{"norm_position": "pre", "shared_expert": false, "grad_clip": 1.0}
Rows from block 9 of a small image super-resolution model, named by matrix and row number. Rows with one number within an expert belong to one neuron, the router's apart. Each number is 500 + 25 x the weight over its row's rms, rounded and kept within 0 to 999. All counts start at 0. Numbers have three digits each.
Before each expert's rows are labels from the 100 images, of 14976, where the router gives the expert most weight on average: "lies over" is the class under the peak. Only what is clearly more common there than usual is listed. The data: rendered landscapes of hills, water and sky.
# router: router (model.blocks.9.mlp.router.weight, 32x64), inputs 0-63
# gate: expert gate (model.blocks.9.mlp.gate, 32x32x64), inputs 0-63
# up: expert up (model.blocks.9.mlp.up, 32x32x64), inputs 0-63
# down: expert down (model.blocks.9.mlp.down, 32x64x32, transposed), outputs 0-63

# expert 6
lies over: snow
router.6:554503538520466506445562498465508523497500511521508473498484516491476509469490522490488451478498513499478503523541537518530530528510460518494516525470472473482499504512491467544511522524480485
gate.0:513538468521541526514498485492431506491581480537502502484476483472449512496501512487489503518519509506483454485513502499481485512519441480515468514520504526515526540527506485500515498521481511
up.0:523521464540548516527507479486436515480572463524508504502474481473458515474474493506502513523517511502479463492522497498466481509524455496512465511512497526507527517520501508502529494519472538
down.0:477500478483553466513527471539487432484545526522516494498510500500518493465521464497465488493471494450521511503502541467505500505483453516493494507512485471509476521525510488440505494470523492
gate.1:505459551528514526519505524543525510448516519476534518416491489497453502500504496523548455475491525507479468450487515500503501498498501513524488497491491516502492529465488474506509497481499512
up.1:480525501498490475441499540525559492477506507427535500471476475490493492474514501509521469472510506477521463500497543512479509436513526533513514489452500523502492478479497495501474503498492514
down.1:508483526480506478520484532546474546529481523539513521510451454501499501510473510518500508519487488513476515525507502516462477480461506533493501515451489518447449475480505505464515453481495512
gate.2:464527478532529535528492494492467502465572471505505504487486467468406497502477536505489524527535527515498486489515483524462484525513465492507478509496518506506515529507506521512502501515487491
up.2:489536471520544524521496516495475520476567467519506515480498480459426501482483527500477507506529535508505486497519486513466476512526470479512441513510527520506512538502484497497540517511480514
down.2:510538473461509497517502511518494451502507515527528463477529486543502482450531500505470488504472488467512497504512515453516499467479499553505463534507475458515505506533532507441480502477521495
gate.3:516506490510499480510497527496541480562496565504536486518489521476566465513489503490510475500500457510542519537517480519514513483500508506491522497544529493483446469501501459491477532502496512
up.3:516511530493482441473489486499543514534478508493504468518484527481559493516483508510482517506495469501511563567505481545536481495493506493477531485531508476505471463534518501505470514515493512
down.3:506485514470506541514535487496455498483486516535519513483529477465504549504488500501537471526520483472467488454542506485483466509468459540507482509504486503513479513513511486493448502521547552
gate.4:509524450528533544511509481477459505493556488547527509474498478510439528492497505499499500513533532521499445458510516474487495504505468495531454503509509541514528526522492506505504500530493510
up.4:485490532484474457487472533511551493518437504464476494538508516496570470508510483494517502494479476497506543546490483521518507500498522515465558504508491460496474475488509499497479487470493494
down.4:498491480503460506479458508506522545520487464506476539513468525511496487514468551534485522509518516569508503517480451546499507510511520476533535487524546511479520493500458487532510484495499504
gate.5:538478508532553497503496535534527514502512541535524496512487487463528460498495491498510467496484450511531514489540516460515486481505519501515503503514519482524444448463492454507535515499484506
up.5:484503506468428508498511482482491465512464470463468505489539509526512507507536473516504509481486526468485493449461504517457519502476502521505485484473472510480526545516516531477449510507515465
down.5:522469524468495471495475513512517523472480534492519448528484497462501499523450503503500488526454452501551522490516480527517517494500491505474518491485501489453484477481561544487511528479483519
gate.6:480503491490523546499529498491442480476548468493497483459513466502460538496478512512492492501507543477470443421510514505459495526498494490505466490502472504499525523503500499506481522504488529
up.6:503481494527542541512531490476453517475509470508497511430510494517442501498518487500511475502505527506480459439495535474447496505493486503517441498471496524494515527483482515486494491509521505
down.6:498501517466532527500491522480463478442530512507508476500506477535485494496515498485486528498480476437519491492523488493502467489483489569507450532492447474507503537499536528497509494522536484

# expert 24
lies over: steep ground; snow
router.24:557504483504515507507513477526527542513499527528504477492522512486484471502491499485475548469527498518523476518477488520507504491509478503446494516511475540507531566488470440508484484444494485
gate.0:500483554492490512452497519549568520487500464458472518494485510522495474514475512502528512495528492528484481519533498497499465509543558493531526510473532517480490502446496498508523491513488513
up.0:500491561505488527467534505531558543478511443452494521497503488544470465501479506538520519501500513515483495532518492506493487537546537479490507509488500530478464485473511529513494477504486501
down.0:501458512523469499490508496512514483536508465512495521484506466540549467526511516499551473433476490512483502490489502486485531502494505478481502497481526517545444513520447504530487480500546495
gate.1:507511530490491493440500508496585505457497502492489508492502493523478489511527490509485480505504540491504425513490512543502488514527542477541514525493502538466503537477520496496518464503501475
up.1:505537481530523497544512485495482518519535544536540491504492500466553521479486497519467505501534461526537537538517494466488490495459450484499489488501503482532478495533509478549485495511485499
down.1:483524504495508520529498491556515531478549501578527478499493511485532492487502485511517500515468541492486512463544475522464461517469503522458496479478469481505492483486515529477477533482498517
gate.2:493530483447477511496468485465470495509488451540450506487479509520456529525495502484490528517540532506480491488504483529444493503512483475475480533537501536490538544509508501520515527519507518
up.2:515526492457484532481474496472460512529493445534459500488496514534451527525503497484501520497539535511461468442508510529473485491526485487483472514513518532496537545508502475508506511522507510
down.2:539468510470507538517503516522492507496538556520530483479500481460483484510524493502502460493503483494512457475493490519549475457494478509488455514474492491546472493522474532548515489503527540
gate.3:486494514535521482474487537510545496488518542514561490509473516498492504486495531484486491536516493512518507547533486517533476463518524505503531504540534497531488508487459462513568482525505517
up.3:484484535522540524439507484501538533470496470476538496500460479538482481487470530529465492536540527518491486523503471501502481530514541456531490514510491546510507494505481517520514484514477522
down.3:499526483499509531463538489502498499461504494554464526542516478479536503484483526489554474532499513538473461527498497501546503526497483503528512461495501531484482505514481493480542460543515508
gate.4:503496529482463532477476474479487516486513417490481511474489491559442505526486525489494498495510539495469466475510482521523483509539526493508490521491507529486539539467476515500512506526489515
up.4:487511492510528487530532523529523498507477557502508489507514502441547488476533466518515491491479475485530546531482531488488511490461480513501503482482491443505458462529523520487493486467515466
down.4:482491500492487487482485505511533562511488515451502481471497472527439496480442499478448532516509498494525524517483482494470472559524491463504515500513487493475515498495513510464470526489488461
gate.5:524509537455472543482465502472477513503509439511448522464511482519459525529485507517522523502506543516469508455486516530469475522525518486474483516508512527493525537485490505513511519525505528
up.5:491484499525541454514525504547514499487495564500544468526524532470535470466515488491488488512471468488523518526501487493527506477477503523537514474496474470502461455525517507472487466480506484
down.5:483523516537539476487485486489531515485503465456475467492463472514509514464473501453504526527519531508507489528488492488499489541549512518540532474540467493475514510504522481496503506476448459
gate.6:511528491461469542486471467465473499510500457514446496487488515515480534549488495491489512486523546511459517461501506549472482499526488491467468508511511531503541545507511493513525517526493518
up.6:505511490461481527484465480461462515504507462532440495499490501525466528533493503482502539498513566520456513469500500534486497498506504506460469518503491536498536559503504499507514518521479515
down.6:535455460474466516511494477528482506472528536542522489497519500476498504514542506558516474512492475521507459471499464511500502472530447495522451506456519520495505500516530485519497503516534510

# expert 12
lies over: steep ground
router.12:511504519531472494502510528496499491529486517505489550534488477537524482517512501530486535485513484499482510520501440475494467509458493488473526519500538518561446497496522512557518534486520470
gate.0:496514475492509472499489545517493443524490526515487486509510539503549503501512443477522487505493475490534497506485533480489504448466518534446496533507504483519456510475506461453514517469507496
up.0:497482483495515479482563475533501493456478482478517456505515468481498523443538513538502497505470496489485497499472512489475527545474487522463500472504484499488540473542535549492474489495519487
down.0:493480467529511506482504489498518524484506519509544480477561539497480478479446484514486516511515469463515505517514490501490485502453530535572510531525503508437484505468487507479494488487474502
gate.1:516483503508508453537463547490470431532525499487479492512521560491499509516522480467532486472506476467506494506480507512525538461516470543482491498504488486501489549515472496477521494525522492
up.1:514519455492524467515512548515500480515479487487511494480495488442511492544513482517485523522517500450517504518506552467491525487466516509428475509494529500501470507482461484456535495475506497
down.1:478492525502518489535517507508515479478529511514519482494549505491501506478482449473480507529493478484524519491519465464458470491479485481542486518519497480489486497541562521442544457519481502
gate.2:515463542477528481461533526532520525459463511486497458484492476494511462448500498538499506525451502523484501510518495467492481532483539472518516496487488476484506456504543519512484528468482502
up.2:479553454498476501537450492462460474540534486505495540506497525496489519549515495452512508461538505476516501502493500529496512457510454522476488500519507518516493520500478484472518485524530485
down.2:460528520478484472462519512545542459502469496501494470522482514487521501473508526492477521502471469491526517524530485456550511493488528486532537525544474495533509470485506466512505511460487474
gate.3:514521506480516543510488499516474493486535498496504543495477475481510512561471514492558481517536483510467507452537539519507485495539479487475510529515535517498478523449489490523500546503476524
up.3:512465509498481464478532482526537493518453497499521470482509543515524483488509470530437488488446507480514470506448477471528523497447527502525499490488495474484516470526519502470498487481517481
down.3:508506469529550507449512492491462486503523493520474496508454443516509533521514501514494506493521515526467464522530519488535479438510471483460499519483476455545506504482487523514513501495524519
gate.4:543473541488518502464527537540537525476470512473480479478491459517505459486510467538515495499428470502501493478503497473516484522515523489490522498485513477499486459488543508506475521458481497
up.4:481526485503483508546470473466464483509519493509524536511500531490485537527506532444480500488561529474499503514503491521513518465481467502521484489502507521520521527523436481488529476546515492
down.4:512523485465504493448546496500563437540454483491507477542465515493494522506487528519479516507518496482493515519497498482542503524481523523503526492491479523545497460499465479522504487500466513
gate.5:519467508521493504550467531501458493521476520522510508482496535483543483509496508497498495498480485521503514433521494496534500503456510493470447519478515489518474462457457442489498526514482505
up.5:469557501491502504441524474490548497477505478486506498525511476518455508477502496499507505488527514489508488549486518512472487500530502501522564486504471520469536525552544541520508489485515481
down.5:500537506463530463493508512488506505515478499532487479465464501526505531496510541465468559481511519514505470472499554485555465498501528489501549512485472466542478494511508496499515467472504496
gate.6:496542466497515475496494528531551508529488535524521494542497499482531458528485473472486491509481448494544516518508535488491496468487546504477514512498516487511447485488499464471547498465488512
up.6:495527469512526463480496550537551493516473540523510475531485484469546452517497484482502494495469454503525526517516544485489484477490528502485507517504510473511469489468502457475536503469487506
down.6:465510503536503522495479470497491505481535450483486508518514514532516484485523507557503512468474496462448493521453477500540508494518514489472527467516505512485509471509486453516563520497486460

# expert 17
lies over: steep ground
router.17:485529530501456471489493479509481462533456495499516516450504461513524473475482477544534485493538510520461543505552519461515513529520523479492503468509516500497458519529522492504490479514519516
gate.0:513529494495518499529525492558511526522466524513524471482493472504525488498486451534543488514464430530537504497508515500495482516487506492469502502494506455504450456533521517529476498480485485
up.0:505524521515518503535526464550516516524481524519551471488497486471529474503492475534527508516479450529523491486516510513496502493497492468459521488479476442490449459509537519526495509471483505
down.0:512522446513494500485530518506481496471513536463533451524533496472490505489530532503555488541495519478504529459489530502523510511528490509512463497551500492492492460462505469464472490475521504
gate.1:500496482538532510551499480490417525505523496527495486531471489466542528474496460499517512534504491511508520517506474451440485496491484488503519487485508473520459492504552484510501503497493502
up.1:498502495457466504452494536519562485504467476470507516474502516536459488520514518482480484472486517485479472500485521550540514518514513515492454499522488532473537528503446514502490488521524480
down.1:524447514487497472495499507500525490503508541528486550475457505535510458484472517459499513514504478512490472504541469513499472507487531472566504492498495506494462539541527537515518495477504471
gate.2:511507499487512489492475534506559503513469548477511514461477490472501480548482517465489481509486472503527487493505517480574507495498505514449479531522530487520494492510453481504522507550471527
up.2:504489490490477496488508490483429503501537445515475502541534486539506510470521510531512518509489533488472479496492492516437517515523507514575501483489469528476488514493533522494490471502520474
down.2:493503470509512499490519466490518472496509483472490542499486497474518492532464507524549496448508499502476503496504461522456463512501545504475450501512492527529473503448511512513463529564508487
gate.3:495470506483502550530517474502515475495515475495549486479516518498465451465533503515506468487466482490507457511469496520484544494463503528531481479510469460480519525492497532478502458485541466
up.3:482491516446470517459535462510551496517439498467525517471522511513490495503505492500515480458468494475500499496480511545549509500485518522471504481485478475466518494503507543479453499466512488
down.3:462524476499501518508512464514505447533513528503502471471534519463539517491512481500510484506504514457469527495457514504457507516516498533463483549491493524535522487521458447533479499479493513
gate.4:517512497492523455486488520568539517515503509516508516528532519467471445504513499482517475486496468490521453464496520527517514497561502508470494522540536525502534476468486511481491517528489498
up.4:499477507521506485552507476461424505500500524543460505485503514484544558478486491483506516491531503528491501529506488465524476494497470469521495462493493481534459530523518468531506493501497520
down.4:546466505527455493505478539508488499513480536520501555521474510522462489522518533478496459512461495560485469491501463512481472485476558487508464477493486486484490533518520516505503503495522513
gate.5:512499498445485509490466537520534478542491537522520502521513530499494486518527476491534485475471424497538488476490490515532517486503488547487453517520498526472487489533489496466497514512536484
up.5:505473487515509514519469536490426476511535515497499505522530525481528520473520445470532493489455467463496503501492478516495530493502479532522470498503472523493469512510527479450493477482525461
down.5:515494500478508458468524499527521518479485539510479456508526454473516524490523492493515499544483498459520548495510520551505507522522491487527534484513542482518474488470491464474540480450485495
gate.6:549533490492525495535512516550499504561493516521509475497476518471504464521506464496528459506489454497533508484497464509513516457526501493431497493502517453494470468479493502494515474488494489
up.6:518500504476490460513498526521529494532498539526548522474467505478518485536469474511532458497481464526530498466498501493544478485519521481468498530466508468498494451513515492454523533478485528
down.6:520502467449475513484474517493473516499488537467506465475495479510457484454510502514465456529522508465482475472466482487506501539515476512455476542533516474520495510527520518506477529484527527